A small masked image model, trained from scratch.
Model: 64-pixel images, encoder arch vit, encoder norm rmsnorm, encoder activation gelu, encoder patch size [8, 8], encoder layers 12, decoder width 256, decoder layers 4.
Training: 12000 steps, batches of 128.
Data: 245000 training examples, 6.3 epochs.
Rows from block 2 of the encoder of a small masked image model, named by matrix and row number. Rows with one number belong to one neuron. Each number is 50 + 15 x the weight over its row's rms, rounded and kept within 0 to 99. All counts start at 0.
After each neuron's rows are labels from the 100 images, of 14976, where the neuron reaches its highest value: "responds to" is what is common among them. Only what is clearly more common there than usual is listed. The data: simulated grey scan slices of phantoms with and without marks.
# fc1: MLP up (encoder.blocks.2.mlp.fc1.weight, 512x128), inputs 0-127
# fc2: MLP down (encoder.blocks.2.mlp.fc2.weight, 128x512, transposed), outputs 0-127

fc1.252:65 57 55 72 43 78 75 37 57 58 58 77 60 51 46 28 73 51 55 62 46 56 66 50 51 50 72 34 60 54 94 77 49 60 23 51 53 39 48 60 50 38 75 46 50 50 45 49 49 19 50 43 51 46 50 45 55 54 47 35 50 42 48 36 37 49 53 47 43 99 46 59 50 49 74 73 45 53 44 50 51 80 63 68 44 48 72 51 38 49 69 54 51 39 78 44 49 52 58 78 53 32 27 50 35 54 58 67 50 50 38 49 71 65 32 69 48 99 60 50 65 51 26 45 50 49 58 52
fc2.252:42 34 71 52 58 42 21 67 50 50 49 18 40 51 50 50 80 43 60 36 54 59 26 72 83 46 40 62 43 64 43 36 49 40 55 61 41 74 41 44 57 65 15 72 54 66 30 51 61 82 57 86 44 50 57 45 52 49 50 69 81 71 44 51 64 47 51 72 46 13 62 48 44 46 44 44 50 53 64 61 50 27 40 42 52 46 45 73 51 49 68 33 57 63 17 51 51 46 64 39 58 53 52 43 43 49 50 48 44 56 51 44 54 46 47 46 51 00 36 71 46 50 77 46 50 30 29 70
responds to: noisy

fc1.352:47 59 40 44 25 69 63 26 52 56 47 57 52 45 46 73 49 59 48 55 38 52 50 36 45 01 50 63 46 36 50 49 60 49 48 50 50 76 39 83 40 62 47 39 52 47 52 55 52 32 59 50 50 50 52 69 54 38 52 27 65 77 57 69 39 46 72 57 50 49 49 78 63 67 50 40 35 49 80 52 35 41 68 61 45 45 50 48 25 00 03 43 25 59 28 85 37 67 57 64 66 45 27 64 38 70 53 52 44 38 49 41 51 51 58 54 50 41 37 52 50 53 45 46 77 50 47 99
fc2.352:61 42 46 50 66 50 72 65 51 25 54 50 56 44 46 30 71 51 51 62 48 55 49 64 61 55 62 49 64 50 46 45 50 19 49 72 47 35 34 24 54 32 44 58 37 55 55 55 40 56 48 37 53 58 50 44 33 49 52 61 52 31 53 44 68 38 11 46 56 43 59 21 37 52 43 50 75 37 22 34 68 51 42 41 47 52 71 40 45 99 96 50 50 47 54 23 58 33 19 15 56 55 79 35 55 51 46 43 50 58 46 58 57 43 46 22 71 42 66 49 67 59 49 50 32 48 36 22
responds to: chest

fc1.126:52 52 37 59 66 59 62 13 80 51 39 55 51 56 45 46 44 44 51 62 71 50 61 55 44 55 70 66 53 41 34 60 62 33 62 58 75 21 18 21 75 73 66 63 45 59 21 62 53 42 53 61 60 63 48 44 66 46 21 43 21 72 50 62 49 52 25 92 51 73 46 67 57 50 61 50 47 62 70 33 50 57 36 54 04 38 66 46 52 49 49 44 59 53 54 54 54 55 31 59 59 49 54 41 31 63 52 19 42 50 61 22 42 35 61 47 35 24 37 62 48 48 37 51 68 53 73 21
fc2.126:51 27 58 41 51 54 31 54 18 61 59 31 63 46 47 42 65 75 43 60 43 53 69 36 60 39 47 45 49 49 68 71 43 34 24 39 18 75 57 61 51 27 50 20 61 36 71 80 46 57 50 49 51 51 50 65 75 68 23 61 66 55 40 49 51 26 85 20 46 13 49 44 54 54 17 60 59 65 36 62 48 54 60 59 69 45 44 65 67 49 63 00 51 58 59 44 53 43 57 44 46 41 70 41 43 53 46 71 48 40 38 61 49 23 43 70 53 48 67 62 43 58 46 36 50 51 40 82
responds to: chest

fc1.165:51 45 47 48 42 53 36 36 41 18 70 60 54 28 25 53 54 59 55 57 49 54 33 58 59 50 64 38 28 15 59 51 51 34 25 32 55 79 15 57 31 57 49 48 31 46 54 62 30 31 46 34 45 28 49 55 44 41 50 51 39 73 26 61 58 55 73 20 44 61 49 49 79 45 39 04 76 44 48 15 40 39 59 68 56 49 49 47 39 46 44 57 60 25 54 51 50 44 48 41 46 69 53 50 43 43 56 54 71 66 40 80 52 54 45 50 41 67 55 51 60 75 50 59 73 70 94 24
fc2.165:53 62 51 50 36 65 94 49 50 87 53 49 50 48 51 48 30 33 36 42 43 68 50 33 44 75 48 58 75 63 43 32 18 90 72 57 50 25 72 56 60 25 52 30 60 56 47 45 39 51 63 60 50 68 52 43 50 45 65 54 62 40 52 53 55 36 28 82 34 49 32 46 29 62 57 51 55 60 32 72 64 63 28 54 33 50 34 32 62 58 57 50 33 72 34 15 46 53 57 48 57 32 49 56 56 66 50 50 35 32 85 21 52 44 52 59 49 50 48 51 29 46 70 50 40 42 15 72
responds to: noisy; chest

fc1.89:42 36 26 40 19 44 51 47 72 44 15 43 68 48 73 41 73 48 48 26 36 70 57 05 50 51 92 50 55 46 40 47 54 51 48 75 51 41 36 41 44 72 33 61 10 60 52 47 52 48 25 90 47 51 49 44 63 62 52 60 65 62 54 40 57 53 42 40 24 54 50 51 89 63 50 47 30 42 35 43 52 50 28 39 25 43 49 55 54 70 52 46 75 50 48 51 20 59 33 42 69 42 76 19 53 40 39 47 45 52 59 47 59 65 48 48 51 36 50 29 37 50 42 59 56 48 77 49
fc2.89:55 63 63 51 60 46 52 42 43 58 52 48 48 60 38 57 33 49 54 84 49 34 50 61 46 54 24 47 75 39 50 64 23 25 38 58 58 21 52 48 53 34 41 35 60 50 48 34 53 51 70 00 56 50 50 42 51 51 60 41 38 39 46 50 54 65 76 51 58 56 77 36 46 77 45 50 60 81 58 47 53 29 91 44 91 45 37 72 36 57 41 62 50 42 51 46 60 37 42 44 50 61 06 78 45 41 52 50 40 56 23 57 59 58 39 46 45 86 38 71 70 32 28 36 41 42 35 55
responds to: chest

fc1.380:55 35 24 36 50 34 50 48 09 47 42 37 10 59 51 34 95 53 41 53 55 33 51 50 49 38 41 47 54 53 30 72 44 45 46 77 39 40 40 50 47 55 45 54 19 50 50 20 56 48 46 32 51 41 86 56 51 60 45 51 58 32 46 56 52 67 68 47 45 56 65 48 72 56 63 34 52 56 57 41 59 55 57 68 41 78 56 57 16 53 64 53 64 53 50 48 62 22 51 50 52 37 48 16 65 51 23 45 99 64 43 50 50 53 33 50 70 37 38 48 83 54 43 41 61 37 51 19
fc2.380:44 47 71 67 64 60 40 49 59 45 71 59 95 36 50 74 13 50 39 37 48 65 46 59 48 66 60 43 53 57 65 16 42 51 49 35 62 63 32 44 48 34 65 43 72 45 58 65 51 57 65 72 36 58 40 21 50 49 49 54 41 73 31 47 58 42 50 44 63 50 50 55 26 23 53 58 50 52 50 59 53 44 55 28 64 06 33 39 84 50 25 63 34 41 39 52 50 44 44 39 52 66 52 66 46 54 62 47 00 42 43 56 66 44 55 45 41 55 83 67 44 35 64 48 46 53 60 85
responds to: noisy; head

fc1.187:57 24 81 47 44 52 67 39 47 48 57 47 68 60 51 53 54 36 74 52 75 76 55 53 56 25 59 51 44 20 33 61 51 49 44 26 76 48 56 49 83 61 36 58 49 56 61 70 67 82 56 44 22 18 59 62 50 31 70 55 51 56 49 82 42 51 55 46 64 62 52 52 39 50 50 66 48 35 69 56 34 49 55 37 51 54 59 44 39 49 54 58 49 50 83 70 49 24 51 71 58 73 36 44 47 39 52 68 46 52 61 56 79 64 63 00 57 50 51 50 66 61 35 36 60 56 14 55
fc2.187:32 20 23 45 88 17 44 48 39 54 51 48 51 69 44 68 31 37 50 58 78 29 38 50 48 49 54 49 44 75 25 45 50 51 33 51 34 38 35 55 50 56 51 44 51 76 72 43 79 33 52 58 28 55 79 64 45 47 51 47 38 63 34 43 31 35 32 73 31 74 77 51 47 18 54 66 44 56 44 45 62 34 57 41 69 49 54 71 44 56 36 49 39 41 17 50 62 60 49 24 41 33 39 41 70 50 19 07 70 37 46 50 56 67 32 55 35 47 57 36 53 58 40 45 45 32 53 64
responds to: low contrast; limb

fc1.31:75 64 67 20 61 64 58 45 69 39 50 39 47 31 64 37 54 48 52 45 54 57 53 55 40 13 55 42 14 41 51 16 54 67 49 54 94 33 43 86 40 86 53 48 41 52 47 51 50 57 56 49 15 44 72 44 61 51 65 58 32 65 56 14 40 62 52 19 55 57 54 39 50 36 85 57 28 82 46 48 37 51 48 48 38 48 33 47 28 65 30 54 39 49 45 43 49 27 30 64 54 50 34 57 71 66 54 50 49 50 51 52 49 72 41 29 62 58 68 28 49 50 39 57 39 59 44 31
fc2.31:26 49 63 46 38 62 20 54 64 52 56 27 68 35 49 52 42 55 73 58 55 49 51 51 31 53 67 45 35 50 15 82 31 37 47 77 64 75 49 64 70 46 29 78 62 65 55 45 48 44 65 65 64 55 25 51 41 64 53 44 50 40 31 89 21 54 29 61 33 47 73 54 47 51 34 64 38 47 52 38 49 34 36 57 50 17 60 51 24 50 42 47 68 62 62 71 49 60 52 62 35 67 37 23 42 40 62 35 61 41 61 49 43 64 68 49 38 78 36 33 51 41 18 39 71 51 38 81
responds to: low contrast; noisy

fc1.394:48 49 34 57 70 64 46 51 54 45 09 47 33 30 48 29 46 64 50 70 46 78 65 63 36 57 54 69 54 35 53 68 43 56 53 63 52 75 99 82 44 40 57 47 50 12 65 58 29 47 52 76 51 67 48 43 31 26 87 38 28 46 52 24 51 62 32 39 50 44 50 27 45 37 50 48 64 48 53 34 28 41 48 41 52 47 33 51 50 41 70 59 11 63 61 29 30 51 51 61 56 52 63 68 52 48 46 46 49 49 33 38 41 04 34 35 56 47 50 51 55 52 64 71 49 48 65 58
fc2.394:00 48 45 50 41 28 58 50 58 66 83 33 40 50 27 60 56 28 38 50 56 55 60 50 50 50 55 48 64 28 50 42 45 56 52 52 41 05 06 33 60 51 51 51 49 63 53 41 57 69 46 54 45 42 38 53 72 44 25 54 52 60 71 50 27 38 60 72 50 50 42 62 80 57 66 50 50 81 43 53 76 52 50 20 22 49 60 50 50 58 54 59 40 48 49 69 68 55 60 34 41 51 47 46 50 64 78 56 49 51 70 45 72 83 71 79 49 44 62 36 54 50 08 46 58 67 49 50
responds to: chest

fc1.35:68 32 53 49 44 54 63 34 77 51 87 39 26 38 30 55 50 67 93 22 52 50 55 52 28 50 44 60 70 34 55 58 41 49 60 49 53 49 50 65 50 55 47 50 81 38 51 60 57 34 35 67 73 52 56 55 77 63 65 46 42 64 48 67 64 34 48 56 41 88 25 40 38 24 46 41 67 49 45 83 81 55 47 50 56 37 68 35 52 43 80 25 34 50 50 35 50 81 53 37 54 53 68 54 32 50 72 43 52 61 51 56 53 28 71 70 55 89 46 51 52 46 24 44 42 61 47 47
fc2.35:08 84 55 59 64 50 32 70 25 67 38 40 55 77 67 52 55 32 51 59 45 51 47 36 72 53 52 40 56 57 59 52 51 43 42 36 42 56 40 34 51 75 59 73 44 53 68 48 51 50 41 53 53 40 32 52 40 47 40 55 45 27 52 46 28 56 36 38 39 54 53 48 42 47 66 52 46 48 93 00 41 45 52 47 64 59 49 53 49 69 30 65 84 16 56 72 48 36 64 49 29 51 47 47 29 51 48 49 42 44 47 12 68 68 42 34 49 12 51 63 40 51 61 33 57 55 55 45
responds to: streaks; belly

fc1.25:44 53 59 32 67 56 49 26 20 53 55 49 66 42 50 58 65 51 38 25 47 49 52 52 47 06 50 58 27 50 55 58 55 57 62 41 41 62 42 48 51 74 36 49 50 50 61 51 50 52 61 57 96 70 52 46 57 49 51 79 32 59 49 52 60 47 53 59 49 42 42 62 65 64 34 44 50 46 48 65 36 05 07 56 46 30 54 50 29 74 23 59 49 48 24 50 19 72 22 45 47 42 14 49 52 57 46 51 46 49 26 55 64 42 52 19 21 49 33 49 57 65 80 54 65 68 44 55
fc2.25:65 44 36 51 49 48 35 74 83 39 50 44 53 49 46 46 46 51 51 57 63 50 67 52 34 69 46 59 51 55 50 46 09 56 51 57 64 50 44 84 52 40 64 50 40 50 50 49 35 18 42 41 00 33 42 52 45 46 63 41 59 24 75 42 45 47 50 49 56 54 35 36 51 47 62 26 54 49 59 47 74 76 59 42 35 61 52 48 58 28 72 56 55 48 71 68 76 14 49 58 64 74 82 50 61 31 46 40 51 50 86 52 28 69 39 84 64 46 45 61 48 52 11 40 48 46 67 43
responds to: noisy; chest

fc1.471:67 46 75 45 48 63 66 44 38 41 53 07 47 75 82 60 57 50 40 35 67 48 45 74 26 49 50 60 42 61 52 75 51 48 44 53 39 50 47 48 63 58 18 53 50 38 52 43 34 58 52 58 23 62 47 60 49 53 47 41 53 41 71 45 19 47 25 43 34 50 70 76 61 20 66 51 54 51 28 52 53 45 78 55 51 75 48 33 50 49 51 65 32 66 57 85 55 26 33 45 47 40 34 53 50 49 54 38 48 43 50 22 82 83 57 45 54 49 55 37 52 40 48 50 28 26 82 90
fc2.471:18 64 66 50 47 46 49 53 56 58 32 73 46 43 50 65 72 50 40 30 41 63 83 58 52 46 45 47 68 43 50 28 50 51 88 34 44 39 41 93 46 37 51 53 40 43 49 49 81 14 50 49 51 52 75 47 48 44 44 56 61 58 58 58 47 58 57 60 61 39 23 59 57 58 12 00 66 50 58 51 54 41 58 53 53 37 61 79 77 17 46 51 48 34 51 35 49 49 70 50 50 37 81 33 46 39 29 64 49 61 47 51 64 72 17 44 52 61 67 50 51 55 49 50 42 60 60 39
responds to: head

fc1.456:51 51 52 40 51 43 43 50 48 38 46 31 51 52 38 55 57 48 51 29 38 40 08 52 50 57 53 61 36 53 37 74 32 48 63 70 52 51 50 39 47 31 16 54 60 37 32 37 48 56 56 66 47 14 59 57 49 50 51 48 52 43 36 48 89 49 66 86 47 51 48 50 64 20 58 22 48 61 45 71 46 53 59 31 42 50 66 52 50 54 63 41 47 54 48 34 72 35 65 16 73 47 39 38 99 92 42 30 27 40 75 48 67 29 60 75 63 53 39 39 46 55 65 50 67 52 45 47
fc2.456:40 67 51 82 48 61 54 48 50 62 63 46 50 51 47 52 42 50 37 89 60 64 79 38 41 50 68 24 61 52 56 05 46 53 38 47 64 43 27 30 52 60 49 25 53 63 71 38 50 43 48 51 40 62 35 16 48 47 28 54 55 62 39 38 36 53 38 15 55 48 46 59 35 43 52 68 50 55 66 21 23 31 40 46 56 35 62 36 50 64 43 37 50 47 50 56 49 58 54 64 40 48 61 51 23 20 51 58 66 35 48 70 45 71 71 54 65 48 97 50 55 14 55 43 32 24 73 53
responds to: streaks; head

fc1.399:46 71 50 78 48 52 54 76 50 24 65 53 56 35 39 56 48 57 44 67 60 44 45 50 45 46 20 46 39 45 48 53 48 13 64 64 55 56 52 39 49 25 34 66 57 45 29 19 68 12 53 44 48 89 70 99 48 47 53 49 79 59 51 68 54 76 73 58 43 39 15 51 49 57 59 54 51 63 55 28 68 49 76 39 48 59 50 49 36 32 45 42 55 43 45 64 62 45 52 74 33 47 20 50 35 51 55 51 50 62 58 37 49 53 14 28 34 36 33 46 58 24 45 41 51 54 59 56
fc2.399:94 41 59 43 26 60 49 28 66 49 26 52 45 85 43 49 19 41 49 14 17 13 50 42 52 59 80 42 59 29 60 47 51 70 59 45 28 52 32 44 54 41 40 71 52 41 51 63 28 66 62 61 75 26 43 50 55 64 35 57 49 57 49 36 41 34 47 48 52 47 85 48 46 49 40 47 29 29 44 71 42 55 48 42 48 43 49 44 80 75 55 29 47 35 57 29 43 31 46 60 74 41 82 59 39 50 23 59 56 22 50 52 67 47 69 53 50 32 41 53 62 47 47 49 57 53 44 46
responds to: low contrast; noisy

fc1.94:31 44 46 51 88 50 40 53 31 52 50 37 49 04 11 48 51 51 51 26 52 51 87 23 48 45 61 50 64 41 49 54 51 55 45 61 50 64 49 55 40 44 50 50 49 31 51 51 40 41 77 56 47 55 54 56 46 40 56 72 48 59 50 11 47 54 51 41 32 49 47 86 45 00 41 99 78 66 28 50 48 58 61 44 83 59 59 50 51 37 49 52 51 40 52 58 46 66 32 58 42 43 66 54 52 57 61 58 48 37 14 48 36 51 60 25 59 47 54 47 55 49 68 49 53 52 50 82
fc2.94:73 39 77 42 07 42 70 50 80 54 07 36 57 83 78 51 62 10 51 47 50 52 34 47 57 65 50 49 40 41 64 39 50 50 52 41 47 34 35 35 76 56 28 55 38 73 42 52 46 50 25 40 49 57 50 54 50 44 51 47 54 51 51 57 61 29 58 71 61 49 52 33 52 54 69 29 33 44 44 69 70 49 50 50 17 56 43 53 47 46 45 58 42 50 56 35 54 40 46 12 51 70 57 56 61 49 54 46 71 63 99 52 48 65 31 62 44 48 48 36 59 50 14 51 36 55 49 34
responds to: low contrast; noisy

fc1.236:51 53 31 49 57 74 50 45 51 36 50 46 82 36 74 07 54 12 59 41 47 61 62 46 43 53 76 49 46 56 42 51 50 35 70 49 88 67 63 57 57 51 59 51 66 39 64 56 57 51 65 43 48 51 66 73 33 40 51 34 53 36 50 51 68 81 47 14 55 52 50 67 45 61 67 42 58 32 49 49 41 43 51 64 48 29 46 43 67 52 45 45 51 50 48 58 54 99 32 55 48 37 56 64 39 39 64 50 71 18 53 75 38 52 21 38 50 77 54 49 63 50 70 67 55 59 84 54
fc2.236:53 37 52 53 51 47 64 53 54 44 19 49 52 67 50 72 53 61 34 56 62 40 49 62 54 46 49 41 54 44 73 73 51 63 13 60 46 41 32 49 56 42 25 60 66 50 26 42 42 50 58 53 82 49 48 59 60 72 36 62 53 64 50 31 36 26 48 64 65 49 50 51 57 51 54 46 50 61 41 73 64 21 43 09 61 46 54 41 21 64 88 49 52 38 53 46 33 24 50 39 37 99 43 34 77 76 34 55 31 66 60 21 36 49 51 66 54 51 41 64 65 51 60 43 54 57 16 73
responds to: chest

fc1.105:32 50 82 51 84 66 49 48 49 57 68 46 32 22 34 50 43 41 35 51 52 50 48 31 66 55 51 45 35 72 51 65 45 51 58 54 52 45 83 51 57 39 17 49 39 67 66 57 54 42 25 57 50 25 64 48 14 48 62 57 71 34 63 41 59 89 29 74 45 74 34 11 51 55 47 52 46 21 66 43 53 53 69 62 23 59 63 10 45 43 38 50 49 62 46 48 39 53 47 46 71 49 54 41 72 29 54 38 65 77 53 51 50 53 46 48 47 50 48 31 30 42 19 50 22 57 50 47
fc2.105:58 54 34 35 48 34 65 74 41 74 47 85 48 79 60 50 55 70 66 58 43 58 50 29 29 50 48 49 67 29 24 35 70 52 48 49 69 78 42 51 60 69 76 43 50 46 32 25 50 60 40 53 43 65 40 53 95 65 52 17 31 43 50 60 33 34 61 57 49 38 57 72 36 53 44 72 56 53 44 58 74 50 76 46 79 53 34 52 48 51 64 80 36 36 50 45 60 19 33 51 45 68 89 57 47 49 62 34 50 55 38 51 29 50 63 50 43 45 23 55 48 51 51 52 79 68 51 38
responds to: low contrast; streaks

fc1.495:56 78 59 27 26 58 79 51 45 58 56 41 59 70 28 23 08 82 56 61 66 43 49 53 46 34 66 61 44 31 53 69 57 81 39 64 71 61 44 43 55 52 55 36 58 54 11 51 51 47 50 53 51 50 49 55 67 68 47 43 43 15 64 63 46 46 60 67 32 52 61 50 43 42 27 52 45 62 44 30 33 64 43 60 62 51 33 39 49 87 75 39 74 28 52 48 55 65 68 56 50 50 48 69 12 57 69 56 82 53 31 27 51 29 64 59 47 47 46 47 50 36 66 41 43 35 40 56
fc2.495:34 47 26 54 65 51 59 69 53 89 36 58 58 54 49 65 56 36 34 61 19 55 61 35 38 60 46 54 40 48 36 44 40 19 53 34 55 39 49 85 59 52 41 46 08 50 80 15 43 50 59 55 25 43 51 38 38 14 71 48 52 46 53 45 34 54 30 44 44 61 48 38 58 47 77 41 41 31 36 64 50 46 47 40 34 49 41 39 45 24 55 58 35 68 46 50 38 44 02 55 36 50 47 34 60 40 35 35 24 50 50 78 52 51 52 35 53 12 49 54 44 53 25 35 47 78 51 48
responds to: head

fc1.269:25 12 53 49 48 44 33 52 45 98 42 34 64 51 65 45 58 65 57 41 51 52 83 46 44 47 79 61 61 48 72 70 60 37 54 44 62 55 50 25 54 52 51 08 96 46 48 40 47 50 50 80 73 51 49 47 32 47 41 33 48 39 57 65 61 28 23 82 39 21 52 40 49 67 43 50 70 47 37 37 68 46 52 52 26 51 52 46 31 58 50 49 46 28 25 50 60 49 48 49 51 59 41 26 68 29 56 47 46 43 36 64 70 42 65 56 17 40 52 50 45 42 39 59 78 43 51 49
fc2.269:55 51 63 44 16 51 56 51 32 57 30 47 54 35 55 50 61 80 40 53 79 57 53 56 61 43 65 14 43 50 42 51 63 51 51 57 67 59 47 49 57 74 57 42 92 46 28 52 32 36 39 48 50 57 56 51 21 81 70 45 30 52 46 63 49 69 56 50 34 48 66 42 45 56 51 49 42 44 52 69 44 39 68 98 34 51 89 26 57 48 54 45 43 71 48 57 50 45 55 93 61 44 49 40 72 50 50 59 48 45 67 27 65 44 66 68 42 30 35 08 73 41 46 53 67 50 53 69
responds to: chest

fc1.84:64 80 62 01 58 63 68 50 69 84 22 54 57 67 52 49 26 59 45 52 48 38 41 48 30 49 50 61 51 18 47 60 55 49 44 53 49 47 56 56 49 51 34 36 50 50 73 50 21 49 40 32 60 40 49 52 58 57 55 26 45 52 61 47 57 82 38 52 55 54 49 50 65 04 56 95 50 51 58 43 52 53 42 60 38 61 67 63 43 52 27 48 64 61 50 85 50 40 33 72 88 38 43 48 69 50 48 89 37 83 57 52 51 46 56 54 53 56 59 51 54 53 50 50 81 49 49 61
fc2.84:44 31 39 68 31 47 57 42 22 43 61 35 49 36 38 37 52 52 68 64 51 52 73 55 54 51 54 52 58 66 45 49 38 47 51 24 49 58 50 52 51 37 59 43 47 34 44 51 34 49 40 60 35 67 55 44 51 62 56 62 34 38 48 66 39 50 41 71 49 41 45 61 36 78 30 00 48 50 54 27 56 52 85 61 65 52 50 46 55 03 50 32 35 45 50 04 71 73 53 42 53 50 45 44 29 60 55 42 59 23 21 53 46 36 60 51 65 19 47 67 66 64 47 37 22 49 55 41
responds to: streaks

fc1.367:99 22 40 41 53 70 52 50 41 56 48 49 41 56 63 54 95 50 44 59 52 50 57 36 54 56 48 49 38 39 53 34 50 43 53 50 58 49 32 61 50 39 63 46 42 32 94 48 51 41 51 51 77 42 50 39 44 38 28 51 44 68 30 54 48 75 42 46 51 47 53 62 36 49 64 32 59 77 51 44 60 45 17 42 39 50 51 66 55 50 63 42 78 70 44 28 77 59 50 55 52 27 36 05 65 49 64 15 52 59 33 72 44 44 31 54 65 43 34 25 58 31 76 20 55 41 55 47
fc2.367:25 68 41 50 32 41 55 43 63 26 55 74 66 44 53 48 22 27 44 44 41 34 48 60 10 46 53 33 75 79 30 40 21 32 50 48 52 51 48 43 49 60 32 50 47 88 54 49 51 50 58 73 56 60 52 59 37 50 97 63 45 36 73 64 50 48 51 48 32 56 59 45 74 34 09 51 59 32 53 39 70 55 57 56 52 32 50 32 53 50 44 36 44 43 66 49 21 40 68 23 52 58 54 77 31 58 37 66 43 50 43 55 50 47 22 26 44 56 81 73 53 67 45 61 50 53 51 47
responds to: head

fc1.400:59 54 48 74 45 35 49 29 30 44 38 49 63 41 36 50 52 58 67 53 58 56 60 35 52 55 49 50 48 49 51 40 38 73 44 40 68 51 43 50 46 52 40 58 37 32 70 49 37 48 82 52 40 47 63 87 57 50 57 60 61 46 56 38 28 62 61 51 39 14 29 34 40 20 46 05 33 57 75 72 61 43 34 26 44 52 56 54 64 49 42 53 39 41 90 52 48 06 47 68 46 72 49 62 77 85 12 64 48 66 49 42 47 34 49 51 39 50 45 51 61 56 23 49 47 54 71 75
fc2.400:41 48 46 39 51 60 65 71 57 53 61 56 62 91 52 51 49 50 54 46 00 57 43 56 27 52 39 47 52 46 44 61 75 27 48 78 51 31 33 47 58 72 61 50 43 53 42 56 39 27 47 44 63 62 54 37 51 50 54 51 38 65 99 57 81 51 46 51 55 61 45 53 56 74 31 81 75 44 32 34 30 48 55 77 49 50 54 48 46 80 61 54 64 48 29 26 55 69 36 39 48 39 54 44 32 42 73 37 44 50 27 54 64 72 31 55 49 29 57 50 51 16 71 38 25 45 31 46
responds to: noisy; chest; low contrast

fc1.311:48 50 55 17 55 48 50 34 25 49 62 60 50 50 64 41 66 35 49 49 77 65 48 57 99 50 75 81 49 47 76 79 31 44 32 50 36 48 72 69 37 32 57 62 48 42 51 60 62 39 46 51 54 58 74 28 57 52 51 53 53 51 48 39 49 48 65 37 49 30 66 48 39 48 53 50 55 46 36 51 74 49 61 48 34 47 51 44 51 62 40 51 48 17 64 67 32 44 74 44 23 45 55 55 62 54 54 48 36 52 32 81 40 46 35 76 20 62 65 25 51 30 49 56 64 49 08 36
fc2.311:51 51 20 54 53 56 60 36 39 64 11 80 49 34 53 62 45 55 62 50 44 51 36 53 11 52 40 47 78 51 23 42 56 44 64 43 73 55 59 71 53 80 66 11 57 54 40 53 19 50 63 44 69 47 32 28 71 40 47 33 60 55 73 62 56 55 27 72 58 52 47 49 61 55 28 48 44 49 50 55 53 48 30 49 51 68 43 82 50 20 48 44 66 67 46 37 62 78 54 53 80 42 62 39 46 42 43 45 55 42 66 52 48 59 49 58 76 21 79 41 53 68 51 59 48 20 58 74
responds to: head

fc1.291:47 56 52 73 34 39 44 74 60 38 51 64 75 53 52 50 54 62 57 59 30 61 74 37 11 52 63 49 40 00 83 56 09 66 55 66 23 50 36 30 40 56 49 46 52 50 51 52 78 17 31 60 40 50 79 20 37 43 38 68 54 60 52 47 33 42 71 64 36 67 24 33 73 37 63 43 45 54 46 54 55 53 51 50 60 46 47 51 66 68 47 33 49 41 54 72 70 31 45 46 49 13 63 36 68 56 36 43 56 57 59 61 55 36 55 54 50 49 31 35 31 58 43 58 66 62 53 50
fc2.291:45 65 59 64 65 50 31 24 64 46 39 46 40 24 70 27 27 54 42 83 39 17 61 40 46 51 60 72 41 46 49 65 60 53 88 49 57 52 40 68 42 75 47 52 29 78 70 65 53 79 50 55 59 49 42 42 38 41 55 41 78 68 50 70 69 34 49 32 76 52 61 57 48 71 46 72 55 46 39 52 67 39 26 48 37 54 46 57 51 67 72 45 39 53 51 53 38 46 50 26 70 58 44 56 05 65 75 51 50 23 54 40 11 53 66 51 53 48 67 62 49 44 50 52 75 51 68 65
responds to: chest

fc1.4:46 57 58 48 53 47 54 13 49 69 24 61 68 41 39 39 72 30 53 39 57 50 46 59 45 26 65 55 49 59 64 53 25 55 54 29 54 99 38 50 72 21 57 00 47 40 48 74 43 65 68 51 51 29 46 46 47 56 57 50 47 74 49 49 61 52 31 46 35 60 80 48 63 43 69 63 57 60 63 53 95 45 52 42 49 32 65 52 44 39 41 50 53 83 47 42 43 97 30 61 17 39 43 51 44 54 57 47 61 59 56 51 63 40 45 30 40 49 46 43 61 41 54 65 57 49 43 59
fc2.4:42 35 39 64 40 45 42 81 66 18 79 72 58 31 51 59 44 69 52 84 35 68 21 67 44 48 41 46 51 45 64 47 53 48 53 48 50 44 29 32 63 52 85 67 48 56 47 38 53 44 40 55 42 82 51 57 48 30 40 58 18 57 38 50 60 32 49 44 51 54 38 50 26 51 43 56 59 49 52 27 14 51 56 35 45 88 62 70 56 25 49 24 51 22 50 53 54 36 41 50 99 65 50 48 62 21 49 65 33 59 34 42 42 30 37 47 65 39 58 54 50 39 52 54 52 35 38 45
responds to: belly